From a checkpoint of a small image-text matching model: encoder norm groupnorm, trained on small renderings of single solids in any pose.
Rows from block 5 of the image encoder of a small image-text matching model, named by matrix and row number. Rows with one number belong to one channel. Each number is 500 + 25 x the weight over its row's rms, rounded and kept within 0 to 999. All counts start at 0. Numbers have three digits each.
After each channel's rows are labels from the 100 images, of 14848, where the channel reaches its highest value: "strongest on" is what is common among them; "patch colour" is the nearest of a few named colours to the mean colour under the peak. Only what is clearly more common there than usual is listed. The data: small renderings of single solids in any pose. In brackets: how many of the 100, against the usual share in percent.
# convs0: first 3x3 conv (encoder.blocks.5.convs.0.weight, 96x96x3x3, each kernel summed), inputs 0-95
# convs1: second 3x3 conv (encoder.blocks.5.convs.1.weight, 96x96x3x3, transposed, each kernel summed), outputs 0-95

convs0.66:489487503465521538484530462513511531499481522474508494528475500534509533529507515484508478539478496499485495510526465536503537481543499538498488495513482489486488555499503485500563465505505470502478532500463477488496566489474494544457497518530505508499487448495491497489504573489496458482
convs1.66:465453530516491499516449480513528511480501536440540491482528530476469482470545494492475513470539478504511495548475529468501541537503463458482509492490519538490491512487488490509469531555505479487517531488495522505490491518508483503497545511459499517474487501514482523557520491474505493480
strongest on: black (32 vs 8.6)
patch colour: black (50 vs 15.7)

convs0.41:505489478497508493517463530481544456475496519552508510505554511474485497511471479468510505502530532508477488502505522485487457495530493487485588511532526514481478496529529484546469506498502489525481461517543530484562517500558512500517461485524509505507485511467521502500521501522509515491
convs1.41:534487543448498475505510494497589461473489532501501549497488505546493485447513504450543480517546528479519516510526499521507511486504520485529455508494469490503502479502518514494496506482479502483511508455466526519492513510477502505465453535506468517466482515523508530487498461500485515516
strongest on: white (63 vs 8.3); grey (35 vs 8.5)
patch colour: white (26 vs 4.6)

convs0.50:537491496532524502507531523479447507534483506465502491488543487510500471486507505502450479466540518493537456513497452540514526477491539485515529476503570533487450506506491497482470485546461528533514450477507510496500533503477505503495511514503495534511521522462514509503492485529531514503
convs1.50:489507501453488494482465552484511517484508529474520495511482483482502523530522476529482449521478494471511541505511532494519456488576516532552488483473490493483529503537450463470517487501467488462475475517489564499485475501545504503492503507486511444504501506484507494528499512502503525496
strongest on: black (38 vs 8.6)
patch colour: black (62 vs 15.7)

convs0.93:491477519467502480518492452502528512516498494483490499479491506512513508486485568516511464515484538445501468506499485473464496530487426502501462524486471498493498533461507503541495474489498485517486491493514516521491504458508508478545497501472514501472529487504480483516498584472526464550
convs1.93:538479501496513490522572475481511552535496485466506487484511498473479487463535498473448498463476455488521467457486496481468498503482513484526460506521486530508506477488491486476496515505512461478502485513503499492489484500484490484528504513495463517515532462456499486549517513413511508476
strongest on: metallic (82 vs 33.8); sphere (32 vs 4.2)
patch colour: black (85 vs 15.7)

convs0.54:510509503512528525489505481431501486508497518557542504502456500489549507467498471500458512497481480508538501508431482487480525484453527485537445500505492504508511452478494464483489508511520519455469511504440475480509494512515509498522514453490467498474517528518487476525506516520511507521
convs1.54:482491489502512470492487521431516485477504511532494469492465462495515461514528490507503478494487509495498473503495513465510505472517505497485493498476488492466483475471505486548536477491464516530456477443504505472452467497495531485488489430510540482504502470529525535528510467518491566482
strongest on: grey (29 vs 8.5)
patch colour: black (88 vs 15.7)

convs0.22:526482514500474489470487498488463476500498455503453461473514485490511530550509536485454526485496476475550493475493483539512513489461495492498474482487523487503535477516464505499425520501463499507499500516445487479504500520537484479485481495449500478471485499506489550483508506476548526532
convs1.22:501490473516496504553501513528442461511502517514493472471504525533485535526525498508534514585458496500512486487494486492544511510485518495519524496498445516527485472535497492535457481462473465510516509510459473482504516512504490505539446502462503505486507466503508504496516492485483528449
strongest on: green (91 vs 8.3)
patch colour: green (56 vs 5.1)

convs0.45:533490466490480439494533495463484476525493460503553467502552542499539469506511517484479493492523494508510435501476539482498503453504517487528504527524511493491482508463479511451503519528500499494489446471471472483521472491531514513479504499506484505503526490492506537557528487510513471522
convs1.45:462527535490491490488464484523539497522507506461480499519489517498514489505517507499511489514537471553469479512477488512484494441499522517481500498497461485503509478454504460526536472561511519509503520468467521495448512470504530498458489465464542496530510477457546515480504515520491545499
strongest on: purple (32 vs 8)
patch colour: black (37 vs 15.7)

convs0.4:498493527493507522516544486501494513492495523529467490509527434466488566505491493490508504418492514501496448489539502523508523478523511475544530504510515526490473465488524487527547500512488507534515492491500493526515524472473442478513447491498485507504513496486528467495505484500530508553
convs1.4:519483440503529498539531476507566507504504466502510489494506458552451467532464500513493528473502490545515484525515511457557473504474504490477488487501481474501500501466520486501483519505482498521538515496493490521502485500514522514484538487512482495517522492460501532452532501552548468494
strongest on: white (50 vs 8.3); grey (31 vs 8.5)
patch colour: pink (29 vs 9.3)

convs0.48:498486491512522493494505509486535480464479503491528483443507495481499503496480504491497529524537478486528489493477498514504481485463468494526453482467479453479533455478545483483428454534462473480500463484479495481458513496477463526512497519459462504500518490503497471451486502536482472490
convs1.48:489522515480461528502495510469437506490493518494506509458503456491480467483519502511498477487502494501536464463508502485448510501480518537494478510526542507484466430521535514476513496453490478483472463478457493521480468487509521532488447486498512487543473507524456486505503513492492544476
strongest on: grey (27 vs 8.5)
patch colour: black (58 vs 15.7)

convs0.12:500530538485562509472523515478486497525471496494498485530511473506507518480481506497526494470487528517471506520480481508503501493532538520497562495513524519544527489488476476498531548475525486477489449517480473497506467511487503500494531521567434507505491530477459495526484467552502483493
convs1.12:465479497503503494541467508495516510504510520499508527490504524478497469520496473472459472483539456475487503524497506450491450493454526469458472470516469468515475487475552552522523513498470505538518486486533526516518471468512475520479510520533519485515481488505553479523496480466484473467
strongest on: purple (26 vs 8)
patch colour: black (51 vs 15.7)

convs0.1:452476534470523511498495484523527519509479489516511540523464485551502514497455453490515511500457503522528524507539465492499494463512476521492462534475460489522491504526499528449498526491516493513508501500451509489554528512511506533487502472549490451541508470491500469491536488493468516512
convs1.1:511471486501483512476450500498486483488513455522502477500523520496474506470508536501531488455546508492479510549497497415501487507535492499501496502453509490519501475502549469501506524530481466468470508462481505478456502532472489502504534538488541482505501516458494471457491544496485474507
strongest on: yellow (53 vs 8.2); purple (26 vs 8)
patch colour: yellow (28 vs 0.9)

convs0.10:471470492464489479507508457514486536476482494512498503497481481494472487481546497498477474468536523526501507482524491466561438530526473496470512479469483473511501449478519482495490461491479540494468497457447504466487531505490492513492505540508524479480503540508453473507530489483517462516
convs1.10:509521518459512494524494483584482522477494488477538497474511563540476551464465470484455507482484510512518518534510506497506512471532476492495504478481481515515529507474482464519500485531472502478470488509483481466504512490509507512478512559508470511487531471455470492486530488475508512459
strongest on: teal (41 vs 8.2); checkered (29 vs 10.1)
patch colour: green (33 vs 5.1)

convs0.57:511500477473531491476500499472509474530493522499477474449490477478524527550510535508475504530526472490531458543504504508530504500471483484464554452521533531509451524486478485515502523527492532481497433524510497499469521523502513507496530496511532481513542504468533493490481531458511522490
convs1.57:504510516501471516517465500526543510492524482456532520535488478526489530521489550508510475547476537526509509509503477497506480528471447531486497503510466516499515461475531494516482478491507485508562497478513499438462471479547458530515539489491518510513518461489496500523460501479476493531
strongest on: pink (32 vs 8.4)
patch colour: brown (62 vs 28)

convs0.82:497515516450425488529511522505512512496473479488462491474503508463489496526470508486503527521494536505496507460513480485486471478492441495475487488497476496477472485504489504552462491472523472536471492506512531466488536501476567519523492474481516563485514487491490503504492504494529560520
convs1.82:534505473492485526495495509487456413526510471497521505522508494509537487469525528491502503496544501532459514494450486471531520494460504511499503482513553485494508459485502500524483494479494453477491464518498498530510510511493547478529480518496487543487545499528541492512527527494540544510
strongest on: metallic (84 vs 33.8); grey (34 vs 8.5); sphere (29 vs 4.2)
patch colour: brown (59 vs 28)

convs0.5:468495498485514487471545461505505489526483512489494542539537529488523516470525497510468501503433502517523523518511447506542525466446478476490486538481514512474453498469499520495462504520481495496492536468482445476515511527503470511484494512507518490502477442496481506470512496495519534540
convs1.5:497481491512550496518482495511493533508551541503511451474486495494484501527514502472538474466543512455541497506518512484553515497528477504475510484481512470453523531539474492511495486572489516477484516464503494435491503509512460478523485491518554523475490514496507474522508492514496497470
strongest on: chain link (27 vs 4.3); red (27 vs 8.8)
patch colour: brown (60 vs 28)

convs0.74:536519508481494508523475482468487497497477512468524497522506506461476497499499541501495487531516481492438511530490489481435476509523458507559507505513488527474479540519492537589483500450481498468486529485509492481534479475485505472513529477522521521504533515538500486483495508482480479482
convs1.74:489438542520498486443513498511525520492528506502485491511511492482525436493494509499481497485481494517431465473525505504464513517488494518519491504495447468509492470466502520503568517526504493518476541482467496500509483513498494518496452523498498512526473461496518522486480485470454445486
strongest on: checkered (39 vs 10.1)
patch colour: black (35 vs 15.7)

convs0.19:481524518470538534487443500480506519532472484475492522478520464479533533525509502486480478489451476542519512456460533495487537502486455487495455494456501448494473520468474488529454494459516461491475540475479503489515510494494527487512517491486542512501475481506500498486509544489505518502
convs1.19:517477490506470478464501479503478498539485484540485453490548505511508468523492501523497532479462473506444502471523513510485501500489490485542501468475548499504459475484498468505526538498474516460505502489503531527507472491486506433528450517499502522481490470477486524512462530499521526441
strongest on: purple (67 vs 8)
patch colour: black (49 vs 15.7)

convs0.32:485512481521500490490464475506453510506495505488564539516474508488492474550512513509501511495493527500517514503453481509517475481526479521541454513503517461488512495520507481514485501469522463522501492529460481465474527484521552545506450472514467520480560485487486460522501514536515525533
convs1.32:540522475479475467492489537489501518503523474546520472499496485485506490505510508478443493502537480494500506484533519490528486468538465504456478505475520506498470492577529522568516526470479481472450492455477511509484487501476474485481533486503498513472491523525507488483517489476499547468
strongest on: matte (60 vs 32.9); green (44 vs 8.3)
patch colour: green (26 vs 5.1)

convs0.81:498517502493461493483474482479510481514487504522502503430498496479534534472518498500451469503471489482524499525501480459505557482488475500518475471458485485487495464466459516487435484511521472464494467472472450451461504507508479505518514508471467503468485496555503514487517500513502516517
convs1.81:486488498503496519480504537455468481503537473462485498457494469476496499476462487488531461481473442471510497477500493462446522479516501502504482522519508494481494475501492487482486482425499494547495500478472468467469459510482477489481473473484483515487511497576505458514475516502478509502
strongest on: grey (43 vs 8.5); white (33 vs 8.3)
patch colour: black (56 vs 15.7)

convs0.35:557483525497489449474490494481489483490495507464530499478491518498493480470509505473499514542485527516487471486532480509504459490532464451506501493473452511491483507467467481479442525482454469489466492513500543502495504504511520477520532523521516535505504509538474474511503506563545544488
convs1.35:491510516500486522524515461497490521523511464493491517461505470478496443469513545516477508497506493539541522491459475495443535455456522502492484498510514463519489488506504487540498557495470451512523520470481502517473470488473516505490495432496525485501480514510503474463492508448519472502
strongest on: black (26 vs 8.6)
patch colour: black (48 vs 15.7)

convs0.14:509484541493489529488468490488506520519478498499512491566512488504457485503479481461474471439498513490493506501515484523498468502482523530503468510508448516512482535487475479539482483513531463456499506457480497515483519526498535509534487526535569523468513482498500466467509536473539478511
convs1.14:458523466477438475513516489548466473478560483460556513494481523480509522477506525507503462480519448506487538512518515491518540484511531501462508512487502489458493473455478524512566492527517496460501517484476501493512501498523478509478500532484495541524522483481493483481509504500496473503
strongest on: brown (33 vs 8.3); yellow (30 vs 8.2)
patch colour: brown (57 vs 28)

convs0.72:478507538489471544470482479512517503445462500503509506534500492509528494525501470512491496538481507506490501504506491469506510462524530507510472545530538504486518547530494503411539547478519513494517528487504493493471455526465525475488502539493463506509481477509487490517494509545460475509
convs1.72:517521537477460442534470491494493513503481519521459538471505511500521522521499498506463518502504463476491494482526483476491490499509460466491494472494493522509491501482496497481515507555552503508504528511521494513543492481531517517509481450530472479481505578480480524476477469537504492435
strongest on: black (25 vs 8.6)
patch colour: black (57 vs 15.7)

convs0.94:494504504475500510480465475446502463500527444487528508483492515495500486519508562508544483496497487517531437531490496518446540526526484511482511518522470479504517518494508490507485518461468533506501502494484475517508555508508537491508535510499535493499525480538479496482517554519536468457
convs1.94:497494487504474467511473516506513495512476504474487516475487464495497513515513503486508508529511497462526498505541483552517464530478493496532501466512516479517488467495481450462520515555509462510501492458496460431535459567497478531551513499475507519494482514510521516488513493448500482533
strongest on: purple (39 vs 8)
patch colour: black (50 vs 15.7)

convs0.29:527443505516535531519481490495511520472470487525546480541494488515505468482488475554526490447533525514474494479501515493466508497550463492474460512526492505536550496482515475522559522511506533511480513486534487545498457509503512500518512524495520508536521518542509515527504509471514486504
convs1.29:491479530511530465516508497519470592492551509490487525492487499500458466512503527531497494533505484512484517513490519525525534508468519469456466521506468518507459502526526534543524500512464512497500466487522499488495490489514532526467477514526477489500500464456532477493501509473533477549
strongest on: pink (28 vs 8.4)
patch colour: black (47 vs 15.7)

convs0.84:483497507470520457527499483527534501477479508507516504457473498463522445479522478510475491485501480540471519549455499479503518426512531485528488498476492487475516466471496469423481479506471458489510463463530485489479491478482510523521513492472495513508462493515504530513502497516475483512
convs1.84:482489488534487515495495493492540465496511503492471491532495497517509471506514511518477483497576476496474449471499485527493542445526486543526510476515535483507497526476516487499481480441550502489439505527472494502508491468515505483497527495495508466466516552498524510526500480493499500566
strongest on: yellow (38 vs 8.2)
patch colour: brown (56 vs 28); black (38 vs 15.7)

convs0.75:469512485549494459510496529439475470498513505482498494537484524494476496524542534506466509498496539472508480536471497497488459511490512504494494498467543473505512503510467531481462485537466515482505519490517453471451515506510499482529489474447445559498510480531476504504486497467514499483
convs1.75:520469466458516557525522480495499466463507514474493471499489524526497518500538529488522517528466470501500469469526484471567465459538513493465458511520466500493547485518494519514505490512528511514513496514524536440478502463530496472513509492490453507491497491514498479476475485520493527529
strongest on: green (61 vs 8.3)
patch colour: green (52 vs 5.1)

convs0.11:473538509499488451518512486507504482491475501487499530506491538480509507505556483510556493486505538492493490507490449482514483497514487465493485491486492468492489467493494514488510483451463475499512481433458509494522460522542541496560537511507567479495539494490467505498490531509520477519
convs1.11:500491522492498512548556520520547546475532506504522526457482529563459524525535503490501521543455550507472498495515482504486505523496524557498479517479493443507520518496489487517458511498514475471525473515522493506521489502503494492518542486538471477492498513466506491500513533508513502463
strongest on: purple (52 vs 8)
patch colour: purple (25 vs 2.6)